A small self-supervised audio encoder (BEST-RQ), trained from scratch: 26041 training examples.
Rows from block 3 of a small self-supervised audio encoder (BEST-RQ), named by matrix and row number. Rows with one number belong to one channel. Each number is 128 + 32 x the weight over its row's rms, rounded and kept within 0 to 255. All counts start at 0. Numbers have three digits each. After the name is the row's rms in percent of the matrix's.
Before each channel's rows are labels from the 100 clips, of 14976, where the channel reaches its highest value: "peak on" is the class under the peak; "strongest on" is what is common among them. Only what is clearly more common there than usual is listed. The data: synthesised sound scenes: up to three everyday sounds over a background.
# convs0: first width-5 conv (model.blocks.3.convs.0.weight, 144x144x5, each kernel summed), inputs 0-47
# convs1: second width-5 conv (model.blocks.3.convs.1.weight, 144x144x5, transposed, each kernel summed), outputs 0-47

peak on: laser zap
strongest on: laser zap; first sound: laser zap
convs0.22 103:174057108064120111141172092145090107082117158166184117090146187137180167148149172194081159164042178164144162147081157079147075151158069099111113
convs1.22 104:147112092168228130115143115089199193114122114112103089151118124102097117156104166174149111121135091143137113192184162150113156117091078097139117

peak on: laser zap
strongest on: laser zap; first sound: laser zap
convs0.86 090:068119170162123093155129158068192107182076115105104131157083156109072144184115109143161167123090141100154126147105123140113088130164142138124123
convs1.86 110:148074104111198124082126107131137137134185177128095119140138118108137173104163174147127089175142124140077149170129091131156093117150079100166152

peak on: crying baby
strongest on: crickets; crying baby; siren
convs0.54 100:141132121099139157173111169075146117115090124163104121096076156127130177084097088163128151094223061149159102195159162164117140087071139066181147
convs1.54 103:116094145072154129149136137124098116090193145035142080165128105128145086097136186097101111158128172125131152138197143099171106100116130119100163

peak on: fly buzzing
strongest on: fly buzzing; clock ticking
convs0.45 109:181103126062094138077069167140080126143188152141149120097147127134093127187146058101099128127114122141132125158117099065128197161151112194110134
convs1.45 097:092050193109157102119182110208125105165129097155137147118158079159103143111177133166126112085131149145103172097136124125120097133123128172148152

peak on: laser zap
strongest on: background: none; laser zap; siren
convs0.3 092:142146129149111109053136093089084101140169106096134139112113147181137144162116143123169140076120107122188125146156128136155123089166128157123092
convs1.3 078:125082175191128147126123088093167147065079119157155110164171133134071168091106105089141131094168045186141116167117140174149142054142071127168166

peak on: doorbell
strongest on: background: none; doorbell; crying baby
convs0.41 119:142072097117136071137129091111168115132085152092089120126124173101107066156158133094136118198105147102120160142116114132117192120119093162169150
convs1.41 106:094074182112086152147107142143088090092179083177098127124138071091114094166153092119080126141108129103073156080130109137168161147105108085083081

peak on: crying baby
strongest on: crying baby; first sound: crying baby
convs0.2 087:117166154093104121100149155107154139104096126131067129102110142111081062198161118168155171170142090077102072184119155071144153084138095097118157
convs1.2 098:112139087089093108178196079097126170127156155164127127166148123144147104080140058146120081136129107101178122127182131215130115149123115116170135

peak on: laser zap
strongest on: laser zap; crickets; first sound: laser zap
convs0.18 091:093109130078110128158101137067124075100166190138243106083121140141089151058125132134204160155100137132099063140135087105135087073118147125114155
convs1.18 087:137180117090074115147183107047098087152115113145114102121136128155093162132144173138134123073090159107139113102143196134105159110112151107099120

peak on: phone ringing
strongest on: phone ringing
convs0.97 113:180113181149129125110152118135133121087128156161077097147141131171145137149160124097082065146055113091097133135108103099111096104129170164108114
convs1.97 097:155147164115127151126136155102173161118096172060116162124132099083167129109153161117209155083139085179144098120076149120132129151144101143188157

peak on: laser zap; siren
strongest on: laser zap; background: none; siren; first sound: laser zap
convs0.24 096:160178096160080129055133109166131095139099141117115112149121155110138163119188174088152097115089144074126107157152120150069074124148210121120091
convs1.24 111:114093127071169179160117122146110154120162135131119149080127134120111128124089124145103146137153093150155142071155175124103115115128121161155195

peak on: crying baby
strongest on: background: none; crying baby
convs0.66 086:127108142057156103168131110114194130128175108133122086165127139133101185143136199149153149116120132097076095179112164109129071154134068158071102
convs1.66 117:117105112113206139099160103139144149158085089169084135147112143119160135177147114090133125136131094101152129107116110135136149186116156074147143

peak on: siren
strongest on: siren; background: none; first sound: siren
convs0.46 095:123114097116161161075130079148103119120075095140081151126150163095114174123079182126181187106144113108119125108136110098127114086090088104141128
convs1.46 098:146173123205099128132111122173086135103185163117135124071096151167139154104164147110063111095142158102091087217118166105175108146143160156126128

peak on: laser zap; siren
strongest on: laser zap; siren; first sound: laser zap
convs0.23 093:189124088109122118171121088080118114140094090106178185110148125106134202088100165101140193107111100103187085062129145154109113124158088121110150
convs1.23 091:100140119124128086135164143103133093131109111113165127100065147105077147061154145167098125174156116141123118074126089151131116135130179129195115

peak on: laser zap
strongest on: laser zap; background: none; first sound: laser zap
convs0.43 092:169131110141083159189180150172095082152097089149126092118098161101109164090172197133109187186087059060128111140085163071136115104084080159108107
convs1.43 113:164142161116144133218095152071147170142109121199059114151117139096108122136152135121136130085200109182145085143154151167133125127139102173129138

peak on: siren
strongest on: siren; phone ringing
convs0.89 102:155117161037053122115091155132136080082157145132153132109156116155081112145142180105116181103153122097153227169117086133118135174185141153079109
convs1.89 092:085162124162133096136135121105114153177094150126127139111166132231174098145132045167067095116113137125071051103052185086147165133074146090140189

peak on: phone ringing
strongest on: phone ringing
convs0.4 103:058103104118070156108142187118176116054096143118091154095152167144160159110126086164124092105112136149142108162125073189144156109077078136080138
convs1.4 090:171095117096196117135104079046121139158108131172132125117100083111077132154112136153213149093100089163076179123086116118164139118161143108157153

peak on: phone ringing
strongest on: phone ringing; first sound: phone ringing
convs0.88 106:115135103111122130144196151084107082113126047138169151084144098138092141114115085116085212121073147178150044135146096129103097085121110141134176
convs1.88 100:087089097132111132158139100176127088104119185088174172137140117063104183105145111133155094183094094140118124135140135089156147118186155163105143

peak on: meowing; siren
strongest on: meowing; background: none; siren; first sound: meowing
convs0.21 101:097072114151195091140149152083121140173100152136151158081087153165123157140104098098091106097144127138134138154153137126149120066183114169142090
convs1.21 107:162103162115080101060167115107116114104134081103156107163132162164115122150104105113169095107101104177169132138092106127210167124042138089146158

peak on: laser zap
strongest on: laser zap; crickets; first sound: laser zap
convs0.114 098:161090176096087104080071130114098105167132137122193128150086187117129108120106107095160130121047164128137112099094115067093097122121071150080167
convs1.114 085:115140116182141060143166144130220094113109095114102125206121167126093151151151080185145140161085112102148133119193159125080181137145151159164106

peak on: siren
strongest on: siren; crickets
convs0.19 100:145106159161181148128113162113016166151153143098128101166082197085117102140079077145093185130131117090070092086150124097139074127097085111081197
convs1.19 084:148123116185118144129148135161168119128105133132170107108087114128164145131106139097152106123117132200243140164099147124062142141122102095166069

peak on: howling; siren
strongest on: siren; howling; meowing
convs0.120 093:132138130136083106119027166159131090103117097131126105127097128100121146164133171106122147079071107135162142106056105105124134103197076140111127
convs1.120 097:102126107124155119164097112105164143113106089152045140154122122150179101096110112151170143093228127220145100132118086138154153137103124146191215

peak on: meowing; siren
strongest on: background: none; siren; meowing
convs0.84 098:093124102121096123166156173101140161105123226129134079094140091151143108181125114102127096120156102107093127125154169094132100156200131078136053
convs1.84 104:154077129160188190113133105127138067104100094123103101107108126127102124108154107141145137109102079066156166104129113150103142101051093175133101

peak on: howling; siren
strongest on: howling; siren; meowing; first sound: howling
convs0.138 097:157076167158139114161170188106126137143101128141088128157136157100152124115119105087097107077099118086155096109097074143140148044179139155117158
convs1.138 080:066097145100108137126101144141121155121175126104100174079132115095169091126163136122168155088127124161068128138156170095170144229099095116096193

peak on: crying baby
strongest on: crying baby; background: none; first sound: crying baby; siren
convs0.105 112:179051094122118137136187135094139160149124152113124139187134162140115128099067149090066164103108129106099156138088156141078105156105119080146138
convs1.105 106:091074102104139104173130111121187099094179158134058145141081114092074149128209135118194151146106097176141107137118124124097151152132159100170130

peak on: laser zap; siren
strongest on: laser zap; background: none; first sound: laser zap; siren
convs0.143 121:132101127046088076138100114203084124139128133158092092164135102134106146091104081113098098046084137082088129145143112101115105132227101152110088
convs1.143 114:085085114106189125111140167088182132157088131142115106070136138163104124154113156070164134158112113182163148083109116100125157094067095115189100

peak on: siren; laser zap
strongest on: siren; laser zap; first sound: siren
convs0.50 089:102164178081128100107083106151173125102147119130069181192207129143087181129073201142173137159088166125161121184168160074098088120094144092099134
convs1.50 093:155134073083156160177171187128077175171150104095167131127097086113140130074117142186077139086139087114138180075040095158102152171108143092158166

peak on: howling
strongest on: background: none; howling; meowing; crickets
convs0.49 112:155110135104165149150147125117107176125162139218102107089158166124158103108114187088083141156131164179180160147149094138093126207120116101099088
convs1.49 116:091108121128105075124133177150142127093127108049100098222104133085142124116115126133168115120109102022062103114141101115098145083121153096126125

peak on: phone ringing
strongest on: phone ringing; crickets
convs0.70 113:118129134101162117124134094071108085093122122147143134075199160120092148129080153141152206114070141142162147142117078149139129137088146138129161
convs1.70 101:139168114050107166071120147136131112070109173104158139143194088146147164114113072134111117166146116130138123175124139120166125138171120138123137

peak on: meowing
strongest on: background: none; meowing; siren
convs0.8 119:156129081136115139113127129087116091114096124115061077144176125151128198165099134127100091136134122104114182155087148104119149179139116143165112
convs1.8 100:081108096152110123133104131095130120104102102093205094084138054186121112180203089128107173084149145108048117148121148143108134101137147081085145

peak on: siren; meowing
strongest on: siren; meowing; first sound: siren; first sound: meowing
convs0.73 110:096127114068123118133104177156139085183131126099167120105147125128142149136160181096144160092082115147107168161120061142042059116147125110177126
convs1.73 104:128102113110147118135117080119118138134081093146083166114123121178172138091076045114092073145126144176155081101127179100140128142098178080110187

peak on: phone ringing; siren
strongest on: phone ringing; siren
convs0.139 115:145120166101157189095102124145163162110145109124153125068175147149109132090095210114101139124171169157139134118127139090135083091053116112094126
convs1.139 106:144139153104064122062115120084130152097102127073152123148169082083129127119137102155182094103096111123064061146108149164122105126172143170158115

peak on: frog croaking
strongest on: frog croaking; crickets
convs0.1 098:066090135081029132163121157115187130118175153082112127085113086107131104146157126167128120073127137169176112146099182120109202103122108117107149
convs1.1 085:118126078114167104104135154179099126134087130114103179115178163140125106179108150158161102134153147136111132135135081122103114151195142148146078

peak on: mooing; crying baby
strongest on: mooing; crying baby
convs0.131 105:083103119128133125111136166081157131144131138152176126088138161101122146146152128101176088110068123107121090118104130123173104168086067106128112
convs1.131 085:102105118140112173092087115101149084214130091143110120148202090079121188144097097117141129158095100156076162146089146193203151075128219068131118

peak on: crying baby; siren
strongest on: crying baby; siren
convs0.135 105:085124179149087098127137187136118108065134104149118100134118152121124097119126108120139121080074107174119103160103142180106160129133171096129097
convs1.135 104:123097120120126126122128105134122160125116118138113229103189098140170162139068103124132130110133153111095115137068156120166139139118112133105093

peak on: siren
strongest on: siren; first sound: siren; background: none
convs0.125 112:123144092098063150150096094169166115124130051154137173142113135097103157084123117121156121099142124190125105148130128137147074148085111107154087
convs1.125 098:103138179110145162097183124122119096133147142164180131094122157114124115133118166109135104081113150091065145103154138147128049155160153143156161

peak on: coin spinning
strongest on: coin spinning
convs0.11 109:099116210151150125137126144112124143156130145162065083107121195109153118182181145171158101149161119161119154117147130130111108162167066107044090
convs1.11 097:138139138172124137136064111154172124147113112192114150168158133049093156119133090122167074191116135131106174119132165115131109135180078054131158

peak on: laser zap
strongest on: laser zap; first sound: laser zap
convs0.82 114:151120140168114159123074099165144145133122118133121140117103129062060138071171189112124157087073119135211138161096129192087062102114176105093095
convs1.82 114:137183169130122143177143121082070151069126170127147135114170126115150115185083182169163148120099176129131138149130201073134130136124089111139096